Weights of a small image classifier.
Model: 2.94M parameters, 24-pixel images.
Training: muon at rate 0.024, 11300 steps, batches of 256, held-out accuracy 100%.
Data: trained on made-up waving flags, 97500 training examples, 29.7 epochs.
Rows from block 8 of a small image classifier, named by matrix and row number. Rows with one number belong to one channel. Each number is 128 + 32 x the weight over its row's rms, rounded and kept within 0 to 255. All counts start at 0. Numbers have three digits each.
After each channel's rows are labels from the 100 images, of 14848, where the channel reaches its highest value: "responds to" is what is common among them; "peak at" is the part of the image that holds the peak. Only what is clearly more common there than usual is listed. The data: made-up waving flags. In brackets: how many of the 100, against the usual share in percent.
# convs0: first 3x3 conv (model.blocks.8.convs.0.weight, 96x96x3x3, each kernel summed), inputs 0-95
# convs1: second 3x3 conv (model.blocks.8.convs.1.weight, 96x96x3x3, transposed, each kernel summed), outputs 0-95

convs0.14:107101084191112144121114105147105116166092195125094133116143118117132145112193137159150087110159084141148084082090122165156122138115151152084105157189166132144174076106154141087116114153102123134097119093080116110153088139138097059123150181119094053132149058083169137099103113128144063083
convs1.14:087124146095150123086134127094128072139146115158158088122131152113121097126111160139136098131156109127173133106127086153144120100059112184104139153107103081116176157132132141076082138065122157095152145112147096135133077138112065190127133155135181053218098136139111225108126096152112080147
responds to: two vertical bands (57 vs 6.5); three vertical bands (25 vs 6.7); circle (25 vs 7.5)
peak at: centre (55 vs 11.1)

convs0.60:120096125053097162119094155090141191133101143104159130073179138142115073158170086157127096117108108088163109133181143141094121092114147141174157122112117141155120064075130124126193136158163129151110122085049112120078141164178119125115106138135108181133135134099150050123146058075140130119
convs1.60:085134173131213109112136118149112096130173127086143127157098156151131135094095109096117126075160165160193116171130092138228164126142094112101087151084132159141122049172117112109177101091106104129133050151149138147149066112101170102150147101168113155126079127154130101116163130167119128147
responds to: diagonal band (37 vs 6.9)
peak at: bottom centre (28 vs 11.1)

convs0.27:127106171105128165174066088096090195106102115086109137094105185098170116167176095135087132164186113180171121109112128120089116145155142149168085124106110114144146115032117127145213115130148099140120138174100135108109135121113087164087080123161172101161144148111120116107098112060097141115
convs1.27:134086160092154148197129019163128171120095087119128158207103124148141133146165186063107123113184137112118110147119164133147163122124125196136172127087132095148139181176165132143163108115117150157125142101140106140105114121112113122122123116150148081143123076203163153127062112118156173151
responds to: triangle at the hoist (37 vs 6.4)
peak at: middle left (57 vs 11.1)

convs0.53:110151152132127112062106089150092119112110109112135131136125199139114129121147005116138114110080123140125198119126147127132165143158153105103072128157097183140150163162130094132146050105102174119097147114124116154103060070059097133072123134105086113162107089133146080104130131118170104123
convs1.53:085131139141151184150123112130087126149073128171154145097127175115131139055108067105092193111101128121099110125139132154118127090184178143086075121075164155176137133113092132092162100157074074106127162103119151109154132128134159123012110106058128132139127123155112141145166137156129141179
responds to: two horizontal bands (33 vs 6.9)
peak at: centre (44 vs 11.1)

convs0.84:158123133115035132146112128139104107150079093127107105084173148136129100114129181109107079079169085112178110154110157210145091105128123118123091134108122094099120124054130113156150140160143141155113158134119112106126131111177111078074102143097131170095147150098130041155158027126116140159
convs1.84:110148150159164138134147114129124096156160116143176141128087052121119125125192162097106158151072120118138155152000130140162123117155125082174131121202150103126187168135146098153174084103068123137120121155132126130133068151077187128159122129150153094129122141125138059161122118118124167121
responds to: offset cross (69 vs 6.5)
peak at: centre (35 vs 11.1)

convs0.70:146090097195104103176158140126104097157142147101099120163102170096053146153104185068135117124151126136057170129045119134150140115155174103118127155092136080139123107123099139146094089153140127132069113108154114115171159090172106149126157148095087183184135087169133091144127179123096093177
convs1.70:140108186135139111133128128153123037098240159152086155108150127137099057121119146189125117115149087118081114096115142140145159138083126045119111131138140195124153112146115099109054132123125171087101155092131134078125086130131122150087135079137098143116169063129096168098133130130118143141
responds to: diagonal split (34 vs 6.9); two vertical bands (30 vs 6.5)
peak at: middle right (45 vs 11.1); centre (30 vs 11.1)

convs0.25:139165113113098155137140115090133183179079094120133152119148108152109143169198125101093128158099119131085084056072136120128099175110084121113134089099154098115113160148153127183130140131122055136141117114115137133107195042072096133130128143110095142122177155143086118101061121074065160113
convs1.25:130147105122113155166097123114174154145129121091141092153191178088107126176093162114129108082124091149125102128133120153071119076109126138138123166086066057160095156101086141102135111079091120127056166137097146083096088111086168141129105158155141097125164207108163096157112186140081109172
responds to: triangle at the hoist (64 vs 6.4)
peak at: bottom left (54 vs 11.1); middle left (34 vs 11.1)

convs0.18:147108063083127133062115214079115147111101074163114116130122090119139119102094088127125144109191136118200112124141158084105117084129086101157134122113119107103154158142128135158124157113109158149071161171191106147121108113114131168196138050134134137081145116087101139113108044104143115163
convs1.18:203140181121142091123128106163208097130086124201115143156132126149173119081147088154181069131136129161148133131164114157134151157146104147108087145168100144142131134173139148132172105111146124067152062174132122183135145129132166122215123173132134169141206157100134141144150093158111096132
responds to: plain field (64 vs 6.6); two vertical bands (28 vs 6.5)
peak at: middle left (95 vs 11.1)

convs0.39:130126144129134103143108105201148100083162081112072073151121163109120147149066171107083169122101063090105107168133118098071137114101132055092080122107084144079118171135112130123113129130098142078106103142123091159146078173151101158095111144124123110128201119051114131116102067117091117116
convs1.39:167130086145112116110127164200145140109138144109193197116140109140186093087114134106139079177082098129168114108148067190131137119136155209140112173113128148163117193128119121126114105192122104103212074110115135112116112093186141110134155110139171153141155094116181127137140181146119126113
responds to: border (33 vs 6.6); two horizontal bands (27 vs 6.9)
peak at: middle left (95 vs 11.1)

convs0.16:100180169138116097144122133112116129133173118074148088131137118153120110131095076149086086160151166106110161115120088121157158095118148141127130145136140141133063149119140110200043092138100174100146166138160139092185145118106118131084131198170107122150135114205073141129214095096108174087
convs1.16:202117154152134160104161098112126097223130182082119092151111116129133134117178128091138091080186108112095107146143152133127119059143123022120129105063128100150093145145115096103138148104116112134127189169144141168104178147156093116029115145138125155125133129125150120142118141149099117092
responds to: diagonal split (33 vs 6.9)
peak at: middle right (36 vs 11.1); bottom right (31 vs 11.1)

convs0.38:079112147122125093137020134158088143132127106155115117185089151124154154133096126064110122109099106133128144163087122176147110143123145187099150174101096174140152161148093088114129116164090018076086126138119162196135155094134107130136139133158156083091122110140149127105090167149076102124
convs1.38:230147152101137131098151110139139112154106122115104133089153150143164082167153119127120118147113100121104123147126135139118127106152048184085165127137161103118072120115128091151138128122105157102095150122106133075123114097146168164134048151221042153118126093091067138115090121062146132090
responds to: offset cross (31 vs 6.5)
peak at: middle left (80 vs 11.1)

convs0.82:120095129090102113083174149120101092143179110137067128163125162135163128109140112115119141109084074134172150094075114069155148189137130140091125118074173131103078114092174156069156072104102148108135120179115104062101133153086115143129136108098087156098120154136058114144101052069117117114
convs1.82:114112150150187137127106099106078177134143116109121157056116150150093110089131107145098100192137118121093165195178158134074117133183130134119100144168149092086132115156110083133156187092161122142097171145115123104156137121078142113109125115117088125110189148098071124163120158116164059222
responds to: diagonal band (27 vs 6.9); triangle at the hoist (26 vs 6.4)
peak at: centre (84 vs 11.1)

convs0.63:056150165106113144125079103101106173147068115106112135147120172141133134134107123078074096102124101133124153105116129108109116135121025140127175151087162155140122145134127207089131128149150030177144107112150155142152173121156139197133057143148170123120075107127142144135149132089119177091
convs1.63:255139087112122133096165123131136135123158083078121123105140139150117157154155146092063151139123132104128084164132133163146146090194143154103153117134066143152046116136066109111140138106147060183064134136089104091091089126126125169138141104134127098086138087111084114133114138127158124084
responds to: upright cross (48 vs 7.1); saltire (25 vs 6.7)
peak at: middle left (72 vs 11.1)

convs0.42:170091143162113104132145154161108121122069093163133117141140171164142183159132138079112049079115108106163149114094148148092127123124107141116172163114079128119095140085111160080167140173081031122124131126131180108069087160115072087156080136147151173097145166117081157117129101127073135128
convs1.42:060147134147128109140148103102083090152101101144146117129104137055127119191085197095105136142127150076171132142149113146159103192142095090160062169116172168170179145121134087097127089164130097154210145139159166164153148091103132126189161131084130103132130084077173149139135112117123138135
responds to: diagonal split (51 vs 6.9)
peak at: middle left (95 vs 11.1)

convs0.36:146200130133131156074075132163067156130129160133084129160140125120152160120086063129114132143083064142084101161086106141117186101136167103140165160108064133149090179136133086101135075178106143131044128088110165109145196096113089114111088116097129106101106108131120127122152084096101152108
convs1.36:098129172100196123083102139132133085115099163068127134150130143119136122131119063088113195137032179126130126043122171124124132165140122148159134137137119169097073121125118124125176149094134088146170110125116135159155063136192172143105133135144160121139147126082134093156169056083121087146
responds to: three horizontal bands (32 vs 6.6); plain field (32 vs 6.6); crescent (26 vs 7.6)
peak at: centre (81 vs 11.1)

convs0.12:069164109096142092060100102141083160181123131066116117128085136107149143068138090063099128095157163155149147111109146095136123110084072171121138138092144149111132086164148129169097140156114089147170108187151195113183090156156107190130106154170156165092156082128123112129082161138146156114
convs1.12:172151162096130079165134088115041136148074118116132109124155146105134098101171167162095079114201113116186078110139079142152144103101108156111107155098099147140085084153138142068163126132179092119072198153117106076107166160069166124097154119113141129116116141120134097138123120163083113074
responds to: two horizontal bands (52 vs 6.9); diagonal band (25 vs 6.9)
peak at: centre (96 vs 11.1)

convs0.51:096129020090141166044157141100095112138132120103127138094017085148151143147134109149132105143152142138115125184163084102178067156147109108137176041177121161120116115086124132134127107139147123135121129131134142147149141101139125127143146063100142063086092140140119109086160100127135112143
convs1.51:097096163119183102139162162090063135147146163133168119128121157067128116114129104150131109119150075121153118122242052120138163159160134147134097114102103165111106118132154148109193141118151113138182074141111095178120133130078144095101122096155122154108096139087142102206120111175164187112
responds to: saltire (36 vs 6.7)
peak at: top centre (59 vs 11.1)

convs0.76:142132161161144128180068147162101147064155111114126158113090177131080114159095112131123155102100072120150112126133143185130178107107096116145118164153111162135151187094174097086108066120099094141060091152115111112127211120103099138142148110148113082151077143049128089075118120082103126097
convs1.76:168054149140127094095106150170139142103130093104165102118110104074186071160161127098159090167123090118194141096164127183109143166133120208136125144090133133138086150166114149104145102161122139115159118059118060148104140109154072069100118125157142114127197060089148120141112122106124117122
responds to: saltire (30 vs 6.7)
peak at: middle left (56 vs 11.1); middle right (33 vs 11.1)

convs0.10:109116144166127139124107138112090187130094108183140101161138141144045085137198117074103045123140111165144093080154157094106067103147135137049067125130160109141118159158144137171103131119094168147121170136177070155118075088064128125110163141081161142111143097120108118136155117141147120128
convs1.10:166126156117088126142153132119137162146084061195119067071152189115129113073150135107135163085194161128089137183116095107120122114099081153152113110125120126179128139090104105153124156108110113090080100154124126096088102079048062137139110123065096132112171089179101129111149161151143149109
responds to: triangle at the hoist (77 vs 6.4)
peak at: bottom left (46 vs 11.1); middle left (42 vs 11.1)

convs0.0:097118142152135162095038148146131106089113096116164103172081124117096128105117106093083154133116046109105116163099136171148127111125075068101173130131159130132161179166149080071133125113114137106100091112144129138149239075132118162159115139154142169093103128102113108065168137146092106143
convs1.0:176123158083153121123169115110147105047129134122097174075130118096120119204089124133199117128106055116110130058148098137110111117156136111134060135147129159114036158117118092087122093171095108120161082132125118135089094072117114152167078112128086153101118124078098121152121113170125150156
responds to: upright cross (31 vs 7.1); saltire (27 vs 6.7)
peak at: middle left (64 vs 11.1)

convs0.11:143136098140078074158153147106116157106122174119173125037167115111104147143126126118103111132133115106157134091052148168107118127125111075084129144156121099119136133078113079118085091129072162112104102105137155145155085110155121046068134128123124066133137128189086072108161112144039123120
convs1.11:142126130159158150126150109203132138140133118105159130158093109126140116111156106119195117124147108208129113145151017119174158123093131128150136113161141124129119132151155149096112126130078151161127117110151154098121121113104091196104113115115105099109126139103172255107135151122176160148
responds to: three vertical bands (76 vs 6.7)
peak at: top left (43 vs 11.1); middle left (27 vs 11.1)

convs0.41:163078116129109159100160165140076121205110137136142097162111129134106141158156163193125084097135156142188118121130106130130084101114117112118187080126145065125092082168140092135102107112127113163134070101157194122129128079159154087071060104134113150097112160141081169106102109074077137089
convs1.41:054163116150104090150150121134160088177131173135082122150145102194121132180096129108137082129117120133226114173110153182136134076140082107138185128138098110110168202145122168129108123136133121130131174137125115109103093149122160114137150108148165080126139203137167127190192161108099093125
responds to: saltire (45 vs 6.7)
peak at: middle right (84 vs 11.1)

convs0.74:076161170163099131097149180157132107133070111168114125153153176103088126155101077125075095082151144122128178091039119124106077143124152048120089097076161104118145123111144126123055117104090095117131171103074157152182156114154109146141109116110116174143069103136094136119130157134119177138
convs1.74:142139117112060091126119199159173126119166133167135106083138109134145095110180168126155105175088090110104141098115150156053139149109126128137128124117111157131175191157111139099090138137135152123135073139148163148128123094146064133108130110091124061091171093189089148049122114067181085150
responds to: quarters (95 vs 6.5)
peak at: centre (94 vs 11.1)

convs0.59:101082126098119114166117149135136131191143098129111063122110162126145132125069182108158120105149083106106135168113088134150125083123129096101104143136118108151158109108128083064153128164102094027129137157167100126196146141157141127077039093154139133112186161123154132146100123162054164163
convs1.59:167118169134137197138139129095120153072151084156145162136136130138114142105096154113062196137131108137069138076128135135127115081148138097070123136182155118074156129105146142145145123211096104173127139179103166091034081088082181145114134128134117133167113154074113119147127142067123116130
responds to: saltire (49 vs 6.7)
peak at: middle left (61 vs 11.1); centre (34 vs 11.1)

convs0.13:146160127097075126135155156156116138158061147097118123129115195138118101121125129129116076182140110156145116127036139151098103119176200067118100079096111139134140157047132117148069114103064189168097124120156146135169136098149130102115118091111128061093139089150093131115109131101087083139
convs1.13:132151152141159110118161086156105133167156201134119118066127134139116163115215124092177140143162150073147141141005190109118135099081141128190121159135122148076119150165116128154125166124157132113128128129121130110146111113162122118063147113122131154080132091096158053105172101150104167136
responds to: offset cross (85 vs 6.5)
peak at: middle left (40 vs 11.1); centre (27 vs 11.1)

convs0.81:175107144146142072112147104126164125123141117109067111110181093125129140095075118152169144131148125126155169172076107193103114135125096086198115144092185111110106153109091114152070112104182105132107171092140083166197138079097115157060088087145122144114090114134124138069107098119084093162
convs1.81:104066177142078170162122044169084189126154064141150125134085118118130139129204156147103163105097055099173113106126138116083148131098138138148113183094099128102128200152121162128077102124104145089135101095147089107124083137147133124200139128151130185173168126152153122110116145109137121119
responds to: border (50 vs 6.6)
peak at: middle right (70 vs 11.1)

convs0.93:117131084053105170065159138106162148140093146139152148087103118134123170154142094113134174107108175089165119126104086084143099100105089086160128105138163146133157049071145143137181140172121106145126112166103140101160175157141104101132140154094071114122122169102063041145112074118094111145
convs1.93:090146092065090153098117181076178131148110132082113117102126168085104085133143115143121087136127145107164156137105079174190100111233171097126097123102112124110140121151125176086145100096119121100108187162144052144132117148065129171101118144079120130131169161133151165142189158115116144135
responds to: quarters (58 vs 6.5); corner square (39 vs 6.8)
peak at: centre (97 vs 11.1)

convs0.73:137109130127129147066138166089117161077124117110108088138072111089099116111122105114095088082119111118142136140164144138096089150122075095157172090122113173128150076029144144164172140166147109102132143118132109152134182144106190141060131098082138172064103166117108063159147085146072119106
convs1.73:143097104031114112129135148114133219183054107088109129145090154119108089156128134090127159143100158131138104160174084140147167114164145122144142136118108144098068118169116156126198119096186119133105065191131106142110085147119069144127129099065098106101128085141160181143134117123148103119
responds to: quarters (31 vs 6.5)
peak at: centre (82 vs 11.1)

convs0.69:178125140115117150201090122121133139113127127121116171123156157167106117154066125062153130130117074148112119123060130115111116135096136130104096130115121135123167083097088124085080110072123165132155169061129090107095117083093126212120147138114098222082100119080075124084099177115132101142
convs1.69:108100109138149107173162026128102117151141140094112131190135193118105127082140161171117112112118043133158116118165107181101112171101086185129095144097137149176128135143116129189096122102106130086144123175142139142146090110184118067158122131070130122097125127122078163054097159126109104122
responds to: two vertical bands (31 vs 6.5); border (30 vs 6.6)
peak at: centre (36 vs 11.1); middle left (33 vs 11.1)

convs0.94:118115079103125167101148140083133145165115091140133148132108134152178064161079081058130098120127092153138132120055117138212099147151130160116115148128171143112098097135089113148130124154117107121115091178132179176157145088162094095062115123141072106096130138148202155035145128130128105103
convs1.94:122096131159093188095139082165133163110076135096119116091145105123075162133133084119152159137109122090066090082041119174081115114127142102185105134190096054077090079148079120125096123142149141127098126109127109174120127100127085160093148148119102091159147124134131127067151091139106151067
responds to: offset cross (43 vs 6.5); upright cross (32 vs 7.1)
peak at: centre (34 vs 11.1); middle left (33 vs 11.1)

convs0.45:119132133109114123079103107176138179105080182074127197173096088073101113126136173182142138108156114057111128135077084137141134152129073144118123088152138174102087116174144110108111133117127029131110126090173098122164155139101162149138125086165173118151115173106160142160177093085137147141
convs1.45:103063156114142100083137095130119148141114168034151069130114084141140122146107169091090107109111133099131146185170103125098161123103087103112122144145088186126116098086122124148091163065149111164051102142111043124100113142096129068141116141150150110102139104106141078203127102084126115118
responds to: saltire (41 vs 6.7)
peak at: centre (47 vs 11.1); middle left (35 vs 11.1)

convs0.37:154132140157131102132072130084098138110121082123155115069101088147106151124155114135137143099175123104102107126131112085136101122132129104166187154117153152128175141143092130159096112126126136149000140112153154112067068094100107143108085128155149158169119151104089155153077140146106186115
convs1.37:145150137114163224168130112119071170095107120184129121161163141145125083067112203126107131096116172117120116122151100121142121138097199158120128123114164162131112135106098169125215101126163197122230137143110119169170065127138130125131137127135113157109150144133169126142157152096096159136
responds to: corner square (81 vs 6.8)
peak at: middle left (93 vs 11.1)

convs0.30:091093151109122167049140204095102079107116123142184154113124143148146076109122100066102114085152064100143093144094109130119110112152116174141122164108129157103064109142130102160102099100078114116125153102170121131171109101165078150110097047155168145079099116127080134098090122106083089102
convs1.30:116125159128121118153104165130166140107155145124105131098103153148130168120163116129169083106125182114225186150144115120137111136138139143101143069111129136080114111114012149118110114121152126168183120150144131145131115135107146044149137198142155109177110010095154125152113131144144126128
responds to: triangle at the hoist (53 vs 6.4); diagonal split (42 vs 6.9)
peak at: top left (74 vs 11.1)

convs0.28:165126143138090151165097096116071152090111077077129102113134143125138159124182133151109143117239089117107117127167097161128156107121089068133146126155124121068094185132147097131132079144197161143118122147135177087102148089157099116064107159191164127160128130133083084118069122151117119160
convs1.28:142138110142177117211160142126157149068142148167101099124110111091158093193094226131078065133169159131129131125119119131156194106158163082119148141081093156126064110116140134106248126121131140128134151149113117125104102125109154130171153131160093117118154108130132089137162174124113148118
responds to: triangle at the hoist (90 vs 6.4); brown (47 vs 22.9)
peak at: bottom left (65 vs 11.1)

convs0.87:089148109184084040097159132079072119133155107117151112169131128151130137000141137146117121158126145153106171168091080143145119157129171111102094123107123103110077174106144118134155119116136137154105094122120168135127120081110131114171145167140118155197141111144085151055124120155112121057
convs1.87:065163137114161112130133129163080061102119131228118114105104128108193101083106113125139083107165067137128121106124131131144127106109123108123173145120146153149117110096123148144113110128171204102099154152134125116128137137151118115000135126154141098144131131176156144123122113162144049114
responds to: two horizontal bands (50 vs 6.9); quarters (34 vs 6.5)
peak at: middle left (98 vs 11.1)

convs0.23:083122133165154150129125155097037061175155068080130101142151121162159167120081163137159119110132198153105147102153146126140175128094137155119135120147149086101109142105153112129101058104130135113167109117144135107161183108108107141048187141163085162071125127173117169118178124168140084121
convs1.23:127130114106146113108142077214144165154075134060129095142121123086079200183143131135133137164171046115123130142144109120145129086144150048185157117135096071161088131127191090128130145098143136138100160110153132120115099127148113113052106154104101147122113130127081145051120150134115142096
responds to: three horizontal bands (26 vs 6.6); upright cross (26 vs 7.1)
peak at: middle left (54 vs 11.1)

convs0.33:069098164143115201137135139136115118128092087158130131172118136170106134171162113098123091092107113149116102042137135106138152088138152160114135099086144171127066137127159156124122125098103074157077116108190159134133167047139077133174136150177125096152136182121088129075125128180082144072
convs1.33:131154140121171109115138177100140087097155088098105090130051122125055158177099112116156092109169161126179106128155157076131127127124074096132151132121060116182110127121106133093168101116163108174109106065122017150176124086112140107104114103109118122104125138092093080149136101087153092137
responds to: upright cross (62 vs 7.1)
peak at: middle left (84 vs 11.1)

convs0.61:096147170148124135127120153089104138105108202072098097098098125096093118114146079149101130151118109115084156104104109180129130235148163140136162179114173135146172142126132071131153113109141135124119135088064132113091093123145114166064023128115160117106110087106093136113104100068126097110
convs1.61:118152092113095179130125058115069141105092166128137127152136142120160131054111118107104101078115090150146104124140118167116134125104171149087179146092171181124111149112083148054179165134131161106153123163124199109153017159105122104127141142162096157128125129196117135172123149103108138164
responds to: two horizontal bands (59 vs 6.9)
peak at: middle left (45 vs 11.1); middle right (39 vs 11.1)

convs0.89:068169111094147086107200128146141126204126098225151129087099095215156124155126141098136124096132131092123150054118127149138098154131171085127119111062114174097101095086136079155110115108100120163142179117129159114122117144149113140142139090142154135137163173126135108087168142092073147161
convs1.89:044180122113157093153090115138125137176096135193101111131119178065124144117117126102140176077157090148120143137138089110098101100121072141128114111123114099110204113119033160088119142185134141143151164191120195159153126138099152091172147113101118170117132128125185106107124147174134161130
responds to: corner square (25 vs 6.8)
peak at: middle right (66 vs 11.1)

convs0.22:129143079189063110110118060090116125107094124094159114114040093132090124140111083135116086081115133159158110102109139119091077121159077113128130133123109168149148113169122146194153113153109137187081144126174137154150140080117117110091071138115167031100124151166135112136107069123096124113
convs1.22:178124110148083115102119112146156134130127103119071136177136147127162126096166134130211106106156136139171157158156097101145197149060117131127153148121137165060046148149116153093101120096137130098145102101110162091119111107166116149127126105152120044091135106108147249131153094153122130127
responds to: three vertical bands (39 vs 6.7); two vertical bands (28 vs 6.5)
peak at: top centre (65 vs 11.1)

convs0.44:183121118115054122097135164152111133109053123104140144098174149097093109137117124162128118128143124155160117071023145121115105148134107080059172146125192150143141172066091121088117119147118156107079116084097117126099101079129129081124104114106163096140121140130060124101087085109090164102
convs1.44:111115112112211136134117115156144105154127184133195114099104110129154167130210147102095144124114135041111169156005192094060169131082160108191100117140112138115151125103094120113111133148108149149135100112126122161120100116153143134132116133137118110097088130142142075099124134156087170124
responds to: offset cross (89 vs 6.5)
peak at: middle left (30 vs 11.1); bottom left (28 vs 11.1)

convs0.3:106129116127096082176174138174157126169126155140130135127170131137137075129157054097058130069124117140132102095173115124139113137091085108078115124135127080169124148126125147079133075113125183106091132128177130134114141098146088062142109065163064124042129150124120151124122131048087126090
convs1.3:130165099164178102061114097142128121135143137152141100087126143102135102081126084150151117171132119103199155120155083196073138147097110190139122223174059073077112143143162135145118185073126110180119117115120144121172156086111094129147139152172086085135107131096116156094136128116144129125
responds to: three vertical bands (52 vs 6.7)
peak at: middle left (75 vs 11.1)